{
  "dataset": "simulated sounds of rotating machines with and without faults",
  "encoder_kernel_size": 15,
  "decoder_activation": "swiglu",
  "decoder_head_dim": 64,
  "decoder_qk_norm": true,
  "init": "lecun_normal",
  "steps": 19600,
  "batch_size": 128
}
Rows from block 3 of the audio encoder, named by matrix and row number. Rows with one number belong to one neuron. Each number is 128 + 32 x the weight over its row's rms, rounded and kept within 0 to 255. All counts start at 0. Numbers have three digits each. After the name is the row's rms in percent of the matrix's.
# fc1: first MLP up (encoder.blocks.3.ff1.fc1.weight, 512x256), inputs 0-127
# fc2: first MLP down (encoder.blocks.3.ff1.fc2.weight, 256x512, transposed), outputs 0-127
fc1.142 076:073099121151148125125122138159118132154178122100140129053094130191125073155129104081109101099124094123091108117138169164133114122148086058095182102119086137103130118153116130152159145146091147167077137120132137123093165124148175124157116170152051107156179143143144182121103153130109112101085078164118152204080057178149130108161157195128116161152162151174113106152119166104143137209115
fc2.142 077:178199121116115065106173165107210140104085184171120187110173194142099159153099086151130121175078174105149127086075137134136167097188120133122142107211125179112129100160131154138081150122106056139143180084116087104147140098101149156098113120188082104088093141177103136103080111162193104129125160091176160158145105169149148138119082088162092119144157089109058172130147145144120160181099
fc1.144 072:136119102165066148133156106096172120067136082113127159104110164106178045142127170099165167112123084145117135141100105082129054139165138153103090114120146142110136096099126136118126179134134123157166123131089137213128108104154053133098103111165130152117137122148170181137141142057186085138158115081107104111098094145118189120118154141129107132112112159183122162134099072115081142180100
fc2.144 079:162147142130152167085149127150139195107135179090130139103161137178131188103064122135162128122083139094151119127164041093107152156106102126136116141116145092110096143142128184133132057126126149145039143124145091127112168093098129138107133074104115131136088122090114127133126130115147111132131189146090154143124131074136149114142183119095162144108136180127125141062115104129135179132159
fc1.145 040:102086119196167133074111083130117075075126079128105092157122119092145150141138100143130070128149127139088127150155192169149188131134149129079148124112165152120153124180106131126118103071102138142160119159115080143121182118128128137091097137048153149203128098079126072111158067133075110097143120153153100154148129171201133111124120135183120115139141151119113129136111130162146123186091
fc2.145 045:116130110041075144071135122129102111123097127145116169151087156117164124133168178133134168108113090084159070155113169120115131160141115073144162248123178154103147123106116153115150117099127166161110152125140118124113092158053133149141128105093108128131064118134162084121088136130075127134112080163143107116151093147123158119117151151140092128051153103207152114136168131131118106116067
fc1.148 121:089133086149172085094070130131114143100109126089187131147105080127120067109178193152108180119151145135142137088101141132139109098124161148104127196145145082146124113124080147149183134149122171119169118083101099121212125155145108129116113129143152151114034142121163131110159061131172149116080147129126122166187161093139122075119158151130123122137091157138161168135136146155125065189101
fc2.148 134:166160116121141135146129136086131061127135147119157166131113128125179159080062145169129104139181105092061197180118154117127155170095119087178174132138166120138136154103150077148180176213122119151185069163137190156134169115130186190101111105103159144139205065074089129128118145089150149113175145043138105114125179157144138127149146122137153175142131069138142115142094183117094086122172
fc1.149 118:143209142070110125042203115182137112085117070142127132149133104120086061087048176101120103128101093117136083116135124163116109118091152103091146147087050186102154112112147153169077128059117116078166077131126108131125129118124100129144185132153079116119151166141094141107082166112161082150130112150162169139162151098151159123146135152125137160095195124150130069110139130101124139137138
fc2.149 126:133154101098186136139100146123148197158111075151147152124147096124121137116071118099105104114162122098051142129089145143118125101186130126091171125080107120133085082132132073143106178106055152118149169139100101180135167130202121157119104161140083118120103176152154078116119124154133063113073136083074121132149143126100150122151065159138161135105104155135082107078173091109115097141117
fc1.150 060:109140174124098103133136112184146181217109100150112120082100133110177128095079088127138107189153102129100103080122130128155178125115092080145122136116089162102107156122070154122146125129143149121123105092161120122129141057105127084083098104169079138146088181093145122110106110132112171126152182146107124134136132150105140194105133121081127096131134151167135082178110127158113099163161
fc2.150 065:106082157137165160155122123103136113131176143106131049142148126135151052120151213089141119169109100108127164149065134137095102149212154115064114064213163139131152132153159097096136184142138113113162088149112134111156083148115202118141138109124129109113105118159131140107087090116129113090125131130102137135111047151144162112141174125084154115097150097109123116106088095129193195113107
fc1.151 068:122163133114123104158086085130085183149151139046184125081136079148081076159156093112117149124152142127132168131140122087139112067081103066127174150179139103105042061153140127082146144103143146160142103057074121193100131083141104088100149147162130135080070088193086161119096183148195140131102185119081156130117120148117155119121084155105132138112162158146129147140089120153107130107149
fc2.151 081:150074078121187127109125115155094161122139184082135134070090162119137126139158123078154110133095127172132156118157118155135124108110134083178080150150123197102096114093121108127117125129143168122192090104101151145187135141153138099132156149187187178101149139101067148162112176188194165091120146082078134099114109126134113071164163077148110164121165156170123108087128134091137106102173
fc1.152 117:126167097112134143110072092127122155126138183131128077084138101114151158112129107151134136131127093168178121105146109108077080137083138106171208118156092129132122174148211114056090146127170142141155138121143166079191049148097128138108152138119116125152202130153087159092109098148133152171106146111089113101108147102153104108139143113121196092052130138187155128159103110122131160087161
fc2.152 112:109099118144089097089194084125121126131141100058121167083109123189134130153148199149176087141153132128141072102090122173068150158089117118180164138045133123105150169104118170133144108108144144169140135114100067136135150131118112110140071107143165129167100090155148126184121070138173087115105153116105199089174122090127183116097114124115169160136106182136110109106119101184166173143130
fc1.153 115:161117105161087130076131140130089153116127131112108158102146149123097150166144121149153074137153114122170153131134074141114096157110123092155135087087190115080094117107075139121149078117154126122116091151152136175157182124109105077116135108132092124136147096138136197156160136097110123098119100100173129091141099131103123113160128170108109109133141150100102134149139191094164094109163
fc2.153 118:198116089117139091134145123114117193129073130099139166169144117154093138131158102154073111123037177133160072122092093126121155111125125171056164104077153150088095095161135052158162111174169156085169133075180140116115127030139127152130106140140129144163104156069132047151134171167138101122166165062146103134102130120154127099153052150174106150166149110129068159089142141132155107087147
fc1.154 073:070112129096143137099112177181183114160121117168125143148148148162101165128153079111118163147144170112098151160097113112114155114139164114130139108084147135158142114104107178066082142149137103103167130118114137194117127142096140146123152137124095066095135151187170170133183087109063095148120136130161167106094122109150132119088146164110135079144074089146190176167087067117064154151099
fc2.154 074:175095154157150112044135163143165103118123164113074154207091147140115122104063117133168103130103115127157178174126099125083100133152112135151098114087166115096069136106149085144147119122141162167126150147127131104176161137171140131091150167090130135106136197123119105110142144123137092123083112143165146098097146160109226163106134156131141146147203103113101144117117147147109173168135
fc1.155 075:118153118128093178128135119084135116155107162083138163160142132124165102107114079181123101139126105109109173156178078107151130138115123107127160212139072112096115129122145127115070158157109172124169116110095110118080136131146170164094083125136136095143150028182147092119092109044152149145082120136170154138160114166147153169077118129116042129092102102161140122131119104210110120158103
fc2.155 081:121173107095217168161129106103164121135093133116117170131121107136203149145132080158195162119139105151113122160118100061185086145118161068149172080145124113116200150067138122172080090148168177069084141134193075110207107147161121139136093137166058196114103158147128093108153129144166135158126080112112170125132170108207129173144138141130136105113120134180180096155083172129126087098147
fc1.156 118:101097205190178126091097117116147123112144118108126159133087157160151142129151130145025110156096136132105126146145126088063074117156191146144145086109101159132197116110162119192166145073155111123131171117160113108126088116111096119142158141129101093138103055179141136129137139090060075138135131120165135141111143100125144067116124109150111216121108101102164156093143113167112159175139
fc2.156 124:102183115126113099086147120124168160168149118097158110108101096051103142223118102143131126158132156168179153185089121181147041084136115136123144120074151090162117102118086128134140126147120057136129141098143156117120114085165152121126118095155169129158087148171119138152083091145128075123168089168130153076118158124176132191125132124077128094161115163133156086096101132135145121080155
fc1.157 107:145150108116112177130088157147102142192140113167137149149044123047081073142141139148157127125091048132104154123114129105182126105059157102152122115142108103101116108150128145132131121146109123195142136144106115095092161099095172112156059163141184118165175107158079142144147110115141140158163114147193159140130148143178179093124108144062124111096095135152169104103160116078129074118147
fc2.157 108:107128131114135146091144161127127121089169170076167141204136161166141116047149043084074156107124127107138097120091124162130136151144107146106143120122104122135130143147171175178123098171131111081135138091142173125127090066141164131098148135143141088137141180081104090120178163139171133111117151121109180129128086100150063164197168194117137089193115108134158057130108175128207040141132
fc1.158 117:070171074141150146110134131124067108157152186086159129106072140132132061128146107137090162122131117067176161127078205091125113142170126120200150171099162099122130176139161183113106132131162193165129146163087149159144133143117121123147150106150159122108070120172081137115109125109087129182122132143107156146154113069228195123104145172136112133124112122099090112147136082108148186102112
fc2.158 113:132146165122095144107133148100137149129106131115167159106136138129180108079138095107096049032198094117155128127126132150153124137150126130011076073130057142126114070101092117134152135183126110137142086123120116127150114181150133170128140136126137090118070130134086160107171143124036150061111144152126137081106118123160128120116096156090138127098109148087126085119117128145107129133076
fc1.159 125:140137095185116177100105088136127130118133183142150103130126141094150112125204129140153177151140074120189201108120121161130123099128039094145113051086130086105095092164117103171149151066127118091153144084117139136098095134119142121151168143144084099208099087157124104130188107095148120162139171145134164144114102169120118173071144135081124134144121125142088102114173105110174146197117
fc2.159 109:113149168137217155170095195112149084158121078127145097115147100157130088138104091160147084108125183142168094138110111120095119127174174097103103150127183146124131109015140155127070099155109085100071097141082165123150104131079169142112119130178144150140082110202148168111143119100133097129103122139107099190136113105104153089077137179138113075105134133127121103100123167147137172084106
fc1.160 088:154146166165062123070133201092152140173146112131187072137120100150134086165087114070156147127158123084104163160141063071153097145120120063114102117096184134147045107165100164136085111110194126148134129196135108142139123093182151120095084188125101098119085112107105172114136131108105129060128126129169113149120131173142091088137143087094129146150074128132216136117046180188125165183175
fc2.160 091:040138181138148152141128167115048105169150148154133161202137185098137145101158136114194122079136108152132097112088093168133120135172133108124121133153044131131104113120154157114173161126137091123127180105141112080120179111154145159090150110134160097065112159147132124131105123149137122142095139081082116114157170132168119139138157094059127073131096149149134119143164118125083164061147
fc1.161 050:161113115110124159069118176118151210092130164156108118111123100114145139142201072146121133168132116170110136083155133137125147147122129115154164101122150050124074147064150143072151095125123141193168106101083108122116139104127144165196132146101116108069060075144068174096159126124125120172029114077160128131106136134123085104135081120128137117074092120177190114096152147139073127128138
fc2.161 057:116106035135153096109116151095097112140180093169163150215162071154125085095099156107153150127207118123106101127138115076101121127111142137114201183113150172166143099101138065118155072112115152187174073096084155169145078129119121110191118100130149117139129133116103127097151156168097128138148181176149098060114095158154160111106087145162080061165110098111174100098131108108124133147080
fc1.163 120:197151141144094092149083094093240108181100099143174135179130109126117083119150082151134128121121115143122145101160079165150153119131121093100099105141159186099156122158135140132123106094134136124094135122164121084159123066113155119089140118112174080173142116116222161107139097161119059090177128143169143122143109119084093106159122170044090157129116140154156195186099141074113166185166
fc2.163 123:146143143085118185136165084180173163076090140161173144135107154138132202186123147134126078123186127087110100150113102091136057123110115049136172034079131091086117126079111070104185106103172120150066131160100146139143132154154114122172122154111075159136126156128124154144119168122098124078093110143148161160127110141157101103190142142131074145208115134123159125153134094147145118092109
fc1.164 147:173136075094143121211119092120152160109107184125125082191120115142167179106135128129131192055154133198134153109166081102123110181152101128132082123102114112087133105077090127167171103136147158178108153138125098090095096157154152083083136117152075163190126189099169147101071149132085081127136103149149133099125142107121096145128114120126212076167161118141096129143126129083137082126159
fc2.164 134:068157168177059089190149134120132161120092122122129119104133114139154158171176114116159140154110146084103138147094148121133146116154096092112079136107113158060125125102152137126112136125139098177123100161149126093153136166085111254116088088159133138132124107151172083133162148105135108101192150056166124139239149143123144135220130150088155128109235143106140114109119102107128172156151
fc1.165 095:138145119117079170117132106091176161165130144103095130121028147131129118108142100086122132134092111127143114133106107095100106121163115121092101127118099122122086086069124129133114128108096121120181085118051177157162130202148182066161081042109125104088155117097153151129172130107135134109125130109106146203165107138192181102192120156081170139094113128119138128147191107069118188165119
fc2.165 095:127143167179131126156138167130090152127100126150148118155099091194120142197152056108080064192157147120124155045121093094125202142133179119123140186130070071156128148152101178166132126097174078127116156141163089072100099150129141173141137163077139141115128117127082125117203148146132138125178070148107153106143122125175143119165152099152135118158147154135122128156119180157112132135167
fc1.166 126:184113139142150121079079110135088101149112112167166125105161149188104129096102091202115146084130071132190105115161136164081115164115158098171121110115078159101124149125058109185119193119158120089167116089051106102155176128149117086160151158145081086134124095130109107119099193123092131121100170083194139207143089117120109051143092124120140124160121097129092093150088093145084089122088
fc2.166 127:113094113141110144176112159137122111111112097147099121123137108050095122108099143160141069089129119159128156144125096121083125138082164097095084097199194097134133109176124022119109092074055155150108177088137139108161150168138158159105132125124111106124116185209164112145150109132126128141181103131096106115102149085095109069179139121119145163140156140178148100153179166110082062090131
fc1.167 126:126061106158099142133127159172126166117140069135149130111108161093131154094146112140112091169154089108110108180166087160181169079167153082140083170142169174158122114150150086176085152114173183155146135159158164091140124159066129134116112141135147169169132127068093163113116187162095087150121135121148158086081140157150154156136159125158138100185122144106134130037110099181140139112146
fc2.167 119:151166133158139086108142112141115125134128144148124141063135156143204121049114141076092141119135148116135146142164080137124164142125137096093139088118156121101164020075179185209101111053128102104126097203158133188058136137074205123135129142163109156112115113126154046140142165118142154166060146124109161094127106139141065106169142099105128169133130121118110098101158100126133083179160
fc1.168 072:132179157121165127087131136123174091094135088153142082123143137104196124167080152138116135144127133110131159121131096138117094148152176124140172131123127124128141093120106128126188125050079108107144157134123129139124156130094145171116070091121064147152087130133091188179138107082139135125102114115161117170143094135131130122167108175137124115070194150136130084165101100201126114118096
fc2.168 075:123133121083073179097179162131091134168194066142127139173131117186103138160090148139236169183130178156124099167196112097122117131126106102114178161109101137147093139170082144186120140130186090168140132085178165126145158128155107100150112076096119136109125152171116114151183095131114120145156115176127164095156145134100117136166111136187097082175111181095177094090141140103120137136152
fc1.169 147:193132122096081209152129121099172123130108168123127111160072188103154096083144155090141126105105120175146158066172157100122127060147106118155253139122133158133130170118133062138094139113107124162136118140104162133134133094109104162144138102135139174107132155149158168120134120158115066153120055155121094130116095118084131108110076071185081153106103127134111152137148178178081176118093
fc2.169 134:138116094131115147107148156117143114116116131144150150138116163119038088137184118130147097164130140170125103205111063173060121112189167120166178125108089150102138077112129153123128180148124182085121142106109108070166143134078141070135101121158171113124149175188129101155159181094166117034148089119101145151237138105097141138146142131115130197102154096166134139153132133141133117103108
fc1.170 135:120091142075167089172096135168167111121177156118133157187115095123162159109079114109178117108153140168146135168136090067112149149071068162112123172146153181117093104145162070180116098148123087117136106158096140151081120073114052098137165127100143121086142126143135115107108178151157116164206070120136155072055117147128143174086134134128188110086099158119079162099153129132086100152150
fc2.170 131:161079146192097113202110165132133097136145146123150103167166119133097086122094112115130183162125166102128115154129127158077151134104140136145099112172175127136144118137152091156119094132136172108093212163115076037144107226131103091135178116110192138128168112079146102156098132115091094136156155219099152097180110144091135112126067145136116159074128140140169138129145000085106159145148
fc1.171 081:102102130112106122120104076215131204107184122076153162144138138082155160142119140126090164188169136143101127099174116080105127100120120130138100131072186127111163115156107164140139074083129167128067082162174114128116137092171114101083124132114138129114190133169076109117152140191113152142135134117102126171107065128153165145140158134171120144097139146151069107157112144079138159103141
fc2.171 084:176189098108165041129121100161132097104156117137131132155137123125125087119097102117132145163113078155119111211099157104188146140092066140132125172163101131101178138140141131130147167167069099074193138138063182142126071091142120196162108130069070098123050130092156142153129114141168146097149141149073166134118103105129114143138170075152099089137122135151132133151202127107121152109124
fc1.172 082:154094163096089106136144149142114133144145105130155201113139146103086179100096120121122153088094172081168149105074185106128110174162081172104122169126076106059116126127104202102124096159080128116159161132091140174114096090125147152097111118169133109153179151168131142094113115119126124098105123099122096134078128089169073135228145133055166076070117079142088185119109183092122164123116
fc2.172 087:130139081115129121097127063163143068112168072128114166120042092206125128179155141137095113108125109151100128168146131164147082158094068086100121087091096120127194079118065148104134143086218103162138072125117137157153089118134123126162161155134049113159131175089154123106137092051112084162119094124081165128103106122149069168148111112148131147116160151119067107135129115104067136147096
fc1.174 132:172136085100106143120107100091201149193153138098158179145115146098042182120107135057146144183148109140157150077141119146118124108115052144122084099095126171122178107109118184121064093107168103151089055064094058143142207121105119130172133137098127172196132152106139149123155088151124119059100136122107081140104100081191137169118147179122121167095098138122090124109154137202094153090156
fc2.174 128:098098135138115096142155133128131096109158147126155147107178142146116167157167152140149191080140115089152142201114146154149162111091097104165138055142100140175131186133103116191133161111082149076106082084231156095130108113087117137132124197150111103107104114130067151119122141132080110146180143157135157191179167163121077110083161133130112213120138120109149100091156159127147076083119
fc1.175 061:139144132139120210128097124157155124206184167088154075139095189118160123137157089083076097052142144140154125071151135150168126113149130072146147099153106118083105171083187119136126177106114169077173138081174092130129176124171210115109115167124113124098116130149118187159151111150120095129124144128146164128080129175114193122118089069159143109112110115108123159124148123073139141064131
fc2.175 065:118138100143116117090115116132127080144103146155130159065083103139080133083114113162204159148095123148159125158142090110130069129125147154120064142158128143159080134128093070102122081161048161139093065154138157129199177142112138083120116103154191112144098083129125147057094136144115128145135112092064105141150169084088199175150138167201125163143140153115124135179102089102088104143095
fc1.176 108:132104102116140161165128084112094106166131152124188113148178114115129099157175139132072155142140186097105119198118066173107135137147093058139088123127145187148111119096120086148119139134173113098148118165107134100150097088103123113139205156119194131120116140078125188113140048145131122120136112069145104141083124117061172113120146134161175094089146095121070120133089114095139103167178
fc2.176 107:151129126093135131121105132125136120087143080129175076144100149158194099092134170137124159129148119145128147086084135127102147124115094099094074149146103097118105121171113120106165050090140106090194095087126115143134181180126100123117119164189104119141120231121101124097145090100142106152088144157105166119102160152139189192136149093158146048111126173133104127201117099080128108086137
fc1.177 119:127138110138121099144116111150158142130117145145071135116126139167194123143071106192155205099159161114145141131127130115104106120124113112136156101123117165138083086166096124126177121042188073144113197157129139138147161078115108147053122175167109124114102120134101104101117147145136177113115119097137116114127096120118080161132064101146140038168129185125090114119099124131107096134168
fc2.177 115:223116201181112129123122095130113138163173134180079117083125173118104138101146166179073156173158132156169122144153128127181093124142121060120175109112136106093133098137118154099100112139124073103119124168073097138103123059104138093137110091087143151110112137147101131163101142151094097127115097074102132128150133140117132108126142088174121159054193139150125124125135119109124184114158
fc1.178 127:130098087140125153164142159250133099140165101155179081142141116096149101142144113088096113138141077111176111149157185138127142159129121178149053109191137117133126079109123083094109115078109115081192120164125101133102092141123094146096103127072153135144133134163110136148102068148160128107080133122126099156116132165144110152152106133120184093113116147111111120149074166171142193106118
fc2.178 127:166094255116135108130120126126126121145155160147101066163106118142097152138131128114117091145161188075132099093104117177139132095210135117139110169111171114121105100121124125202107074128149115077133111126116048126137168162126150106136186100069082140104113114153092106144118103110106076113137156173185112118118132087067147160151147168162130115146133096118143107183092164081138101103107
fc1.179 144:122066096123154132114086158107126135157104176048075116150122077160105176103097097164098099131100141093162069104138130167134077135152181130133083120118138161091111145087128097160142139078158113201108135216063123115106160087140143148088101105115233132111130134131111113100177106174094067133095157141113159111128141120172156166165140121059156145217118105123121194107132190200163138128132
fc2.179 142:121129162120147078111124154125127140143115140124078171216055160165100118126161110110123090098130086175162108136124177144111120140082129126158136105101098117135172166101157183132086154127140107095165122144063160178119182094144132150129142176087121098127161155115117082182057061139186111092163132149123102139144134087157108110103126116186087121126086154088114122112151110141124114095115
fc1.181 058:129135143101155126114094080147081122113116104137059125136111121093085159109100185108071135169107153084089163043056148171126145119080172150132141111120081149115128140151110110174075124139125149084134138124126113113160095101136067076135095195118183175123135157146134131125125105151139105145142203103101175143119131211134076117063115139101133077119145197113115096151126137078135112126154
fc2.181 065:125089150162098152128135094104115182066093096071172170097169199161147175148065114154124130194140136149076122140126155071114121137148100148089137147153101151115148163111178064154105148089135099121180153162078156177136143144140102142105105133165141175171206164120121118110144119077145154115129127147097120094096030118176180142119086061111112094137110132072140123147155180211091133098118
fc1.182 114:122099126084141128123144088111156216119104124193170128133076137152140104161098157151027126155139160123150113133145153101110185094072132132087095114105123109206140205176146166180087122136119127134106168132114107114136125148056082161106119142112161153132093114138079140122077167101067104135073154122114133137106119153156098114142090082144132109068110155161128157102158165160129128179117
fc2.182 117:113075119134132110172151060157116106125128070105180103116070083173099149134095127121159166094106100138118128157116113142128111108138155149124125089108101068119168160147127194145092078081141128121141157203210152172079153115191077091100148082165126167103139115176151156188111096102154109136078166113212112137088162155112099090161104131154166155119069121069106179171109181140137148126071
fc1.183 089:059153152196132110100104088104134127114128145176167163079105085089171133124096170112128122095062167181133083142142118131178077204097205141138162119147098102110108148170131176143131102179115118129126096116108123132103134134138121131131095079147109168084139131099092097098143144107177148090102119100148117103187177123107158074133130104095099095160138146136163129187122099097146080160195
fc2.183 083:127190140136074106081129095091106145135157107163122115097134128127109149160103142122143164153103125090147143120096148119131084108160179124069110066151146101116160132151116116100137130171119122186179139080121084133128071110093159127131139106150221113047095153160106170108101062102109108079140118119141232158172135053119133188153124153078152100132062103149223091094143165134159123101133
fc1.185 058:181094117079101096116156167157128101156133124133093119101139137107174125126107107099105078146122145144124131174194137129090094131132120105183121112081167156149117102087115116147059151110154166099157147142146138099139153095153205112135138124139162117166164049154161123209136160119091125126127147171108153099147093162124118134139084126092084119184101156091150162143163090159087127099112
fc2.185 060:088144153108098175130057090156143113134088090120121111086155121142109133097137093119138140148115156147130093122030090157128059092096145171149139152176160147103130135101129124106169130123098123079145084104159118090137115141216098146119120168180203128165056113122130126100152136183110150094140129099139132095208112073127074154112121170160222165184121108108074162096144100161129141163135
fc1.186 113:173142132146130102127115122141107142111127077093175096186089194105140147147131170141098149162149081127171159132132108119089095142135095139088120114103126150122157100162134163156132205145152122103094143152058145063087087064103124111142137131109145109186169137150143121156074111087158148063154167170129077155094121118144138122153130106155138116198095094157104144104104088171248152150140
fc2.186 125:092123124173153144112148162143186114093151121189123174158164132216116126132150118124133080129106129186108113168125140105099098126115123123126075131117052156103135129108141152197053103098139106124139075066113128093107096079164095118124125151117112090091078074158118091132152102150098114137118134160115173158104103135125096108163098120086160133148037104157139111101130090118096098190113
fc1.187 122:113169211094142081121139067130183140166169159090078129092103153105173135147162079135102115086115072108185102119114132172147151113104121088098204190118167110128156122197116115120198186167161133110144080139109091091133104084119090096094114124142105105119179131150159157159135140075120121106170174068116071096128167126127189088136155144084151099099133130086131100104099101106134151097121
fc2.187 128:223076091089096136118135038114135184208158118118100129115111126108098123178131162099149182157097172112116106219192118092153105162141128125101143105058136117161073165133064139099109158140184109090090126102136116134120130170135071123124109160137094152112089158176130214165131171139112163138087133111111083097142117152168160102163142160156134103101122140098096055148152191057167168178094
fc1.188 136:132053156136088109084105148078094156105151155124084108135074116144204191149085119081128073085153120105125147171118141157156114102122136141139216129143134115164094165211080149140099063190130120120114113187173137127135064112138057133149135073142145087201186118179100152163157135060114080085117136097127154195121084164145188117132113140110151141138149134108134072179100114161156153144131
fc2.188 122:103130148109091132104116110105129113104161136106142159154125091151188175142113084149141154107106187127163000175139111131120163124124118120110113104108110166153112076173130082102139173167098142069128136133119126119157144127125147100141130182179120144134151134109140068073112153138163126178170157087093037105091211176147165136194128111143119137153141085144122145162147099129144138133112
fc1.189 061:119155113192131137115144136162145139105163111156156072136149162166105095107107125181101183179071116082131163122176128160108144162123096173145145110076164101106102098085151151107133113103077116138070137167129117161108116133074128129123135151104135107138122118109133160119135093179099146119087119108164133096105066079182160126165099075142112057104082103124151166139126141101092217212074
fc2.189 061:127153165090102166112135098118127165147094143161157102207078160122152069134107123167134126163159114120097142152137169118185182101123158130104110123127124146130080131064138057172110122113184192154226165050139118120143066112174144148136091138174136141098129132145084131170081097144130113137128135127095114181154083148116150147140142128129165135159154136105131115114132148099104134164068
fc1.190 029:115147162196061131103057046123111128112151150128149172086088184103127141102056124099115125151106088099113109089128108107114134140136083219104164112139129151066103113136070106136126132086137188141135112212136082117118136124057184051106167122117155145159126158117130111054111106164131126126143118111120110091135102128116101144094100127132140137051109122107115200145115123099080167146078
fc2.190 031:146233135133130134106161133125156129151133087142222130131116144150143096081127106159081110159102133146103115126106087114130151131136109157118091215167118161063118165139079097174092131176112151146170119155140148181057168154163118189113105135080125120152107120123092171088191119111172142134177152083208171105157071118178120144166162119126119107137076091107103174103128162157121147138188
fc1.191 063:136131167148073119086148157092086160127172126167172123142174117114133191144153140153167070121107162069149107112126132154125129167108107100104128076115177094126145181136152119085122121134091169151145137154080166159154180108126094110119114096116152122087068159144092117138128137080154138101088109182100148145128116143113110155118166098112184115103152152107143181121079138095088161082047
fc2.191 063:123095117139114142136122136111083116133053159128131151172118114133112178162172117136143093105143142156065097112089125065153111141133115108094094090157096106126145132138105165139131147113155142070146166130106147098076138110116104110126147137184089109056087152153100161157126163192111072113146152119107136155133136117095092164070145138131100059088211157089172129144132105190095091119153
fc1.192 132:093127080170135137146173139114090173129114158137114137123104112122217148143177075052167125089088160138109195150130094115143106197121142131101118106092113071087119094102102142083074126090086136175154150153138110163095141123126101148098164155132168142125151175145148164111154096148096177109085152115176199121121134094089158123163091135114085107141169176168159066157152078091155149107132
fc2.192 128:187134106156160122151104136145168113194109148138088089169110107103123164139152113140060111111068129158139124122119132061125161142060132148098173128046192193180155134139109117085107073121115149118150111131091158166154144156109132122127117079120111138125124091127106155134131118142100154131171127085102152077115114107142145119059154138159144143114237134146120151073092141152120140145108
fc1.193 127:118134133151123091095071166172151125142156126151109094186068142161088112161114157088098101099134154099103162135109166102112159150153148126096118163164143140101121150109190110100128126132120103149170066161235039111165104183080124126209122097124101101118162143096147152126073117081136099132109214072172151123129112101102154029165135142129126105138153161143066110118036118145144136085110
fc2.193 126:114156123128113090038120123153116155089153139120173139108161073093149132055136144094152053103166137133066133168144169150146201154122080135078094100125113139153122204120150144196163183100110163110161165091133163153126115099108121090124113111092122107168129133205114083082131154154161165159109115131157132123152103129069162159114094152137204146148122100173165146181117110080098116155116
fc1.194 127:127184105150104140108120082098107163100183098104197144098099133171123173149132085170059097121121094124149128131183124114109114100133138117146013146067104146124121211153098090156072145177084093084156077116134057144063119133134117132135101127144139111183114113160140107150104094084084062147115100092123114092170098097161146155139180170116147164128120131183152194141112128078125170135125
fc2.194 120:125172126107080116151148094123106120138075112124146179128152112137183118110192135093128058114124127112099111108153131109134116120165097102147173101095164109111124102118167125188153135082149126079073159176076184126173127145190142127111147099127098131112130159098119152145070139116120169099149153197114187133092103166165115123112131121069134170117162100186141077086088127104103154043083
fc1.195 104:144086188154094093118158176214132126140167101100145154108127148118115119154127133152117056106130091051140062059089102151109109114140165093188160089131104132124110131140135132184128220104130099117120150089130115110107129077092075136131154141156157122148089151130086149135140159120150151121157050105154152104155151095156173200136140137120135114131097160112164156147174196135159126109142
fc2.195 114:091115165150126103141193102150137100190107117147099112125116080159085128145154139142120124133125116113155132108116200132097153117145112101132110148086119147080161128118125107157093157126114108045079156102153091151069122103125118123113100077093123093136106125127168154115095135086089085136150155102141169101113101135115091133188163137106173113105153084133098110138104125145133133119154
fc1.196 095:129150107161121132147182116153129108154153119132173128082068125111143169067160142064107104093119085128080159181169087098161184120163030103098127131058146110132113123132093095122111089169068172136184147171148116154069147084087145132094117148044154108129084154108143158126124173104100114098146110147124128163115087136079139159130151094173091173097108104138122157093147173123145239142125
fc2.196 107:125168152088134144164150168131124082119143131136234137127093131139095099162125126112084177159114111097141180122160065124141154149137145092098136118133195124157103148135107106183106144075124183116144173119038162047144141185165106128118138081132134130177123087098139104107134213152175159135184131038063137101115135155023131109088135129140066168172150109135153124130177128132107121150114
fc1.197 116:214139207083164065146074127155112160096170135117183168087050134139108158084130170107183168119093091157133134126144054109108118137128087084086090156139137168114080134149149132122079124134113170131153091173192146128153142136139047127167134101083116141131123168127115063090202058067174240123127154139145139101111125178113185130116142155130124127147081182110129120092146124142109111117149
fc2.197 119:114123209137102192124131157110147088146103144114097186126166111110115079116173122172102124114070153114128095116153114182094107121054191128159110060126131176112096147123115081136110141149145130116078117132112141100083173130082150170136148094156149122087106107139138117132111142113120142105086143118116163147131091143188169160089137116137123087153175160128095182071168138108073159151073
fc1.198 101:080135141179137154128165101102137084110144118148110090126059150092148121088128100125087120151126162131147178111155100139110098164156133177120082115123134117114160096127169160128125148152184109091180128101091117128164133191196129152144106145129178146122146050075120079097155085046095129131070124122075087154090115050115144155097125136144182147099114110071173149111198122153111148181164
fc2.198 106:176150101120110086078120121162102126095129132134117088085134092140076118127155102047129078096083158100120062209086133185131166112137126106150127109065131083044137149085109089153132156134149178197111153094141198111126170206118192137095127156108128098123069118101104142185180182128093148086108100146085098134112114131127135127143161138127152152117137161118120082098123130135147104085100
fc1.199 038:108117125121175138144112073095141101145163143210145114136131114141138069085199074094106096057115105064086163071108121111111164093122189141095151130112136167083154195148100086134123153102136136172135076161060099170112162045066104138182044164121118116160126096104115152173137113120127105103157139136133193133108086096122127152161166160126160084100133102104143131105101151128118120075095
fc2.199 045:131100194181150158113119100107123106126097161126163126090118117084114104096182122102119104122163077091132142098137125096110140071079092126192201117117131143098116144059200145075120140113108185133103166135109164144133155106108134100152129139102104175119129104139133148095162096080150073143135151110124150071107142135156107069166175163155115141077152203103068138152156181145172101119083
fc1.200 099:162114103125093115183113182128136138205156158129111122163176158110128131189126097160177118102141109104224133122122146185135142140116115070114101144128108181116092074089109128106095202097151110134109111123151183126113102151090132109121094125147119100102160160107109145118166162104162092118131103102117106118098135131078122083110102143039175132085067120132152137115072134153134096138147
fc2.200 113:123124118133166069118095140133092075165098107142141113190118158155100143104112175037098164190113130156187124139125154081141161139114125103134166117166143137121096122178096122126114151194089095085111134150151058043144047170146101130090151127134189159156140170079171096110118145064177109117166121143107124141170181112142160134128160088166122123161057119124123139174119061102178128131096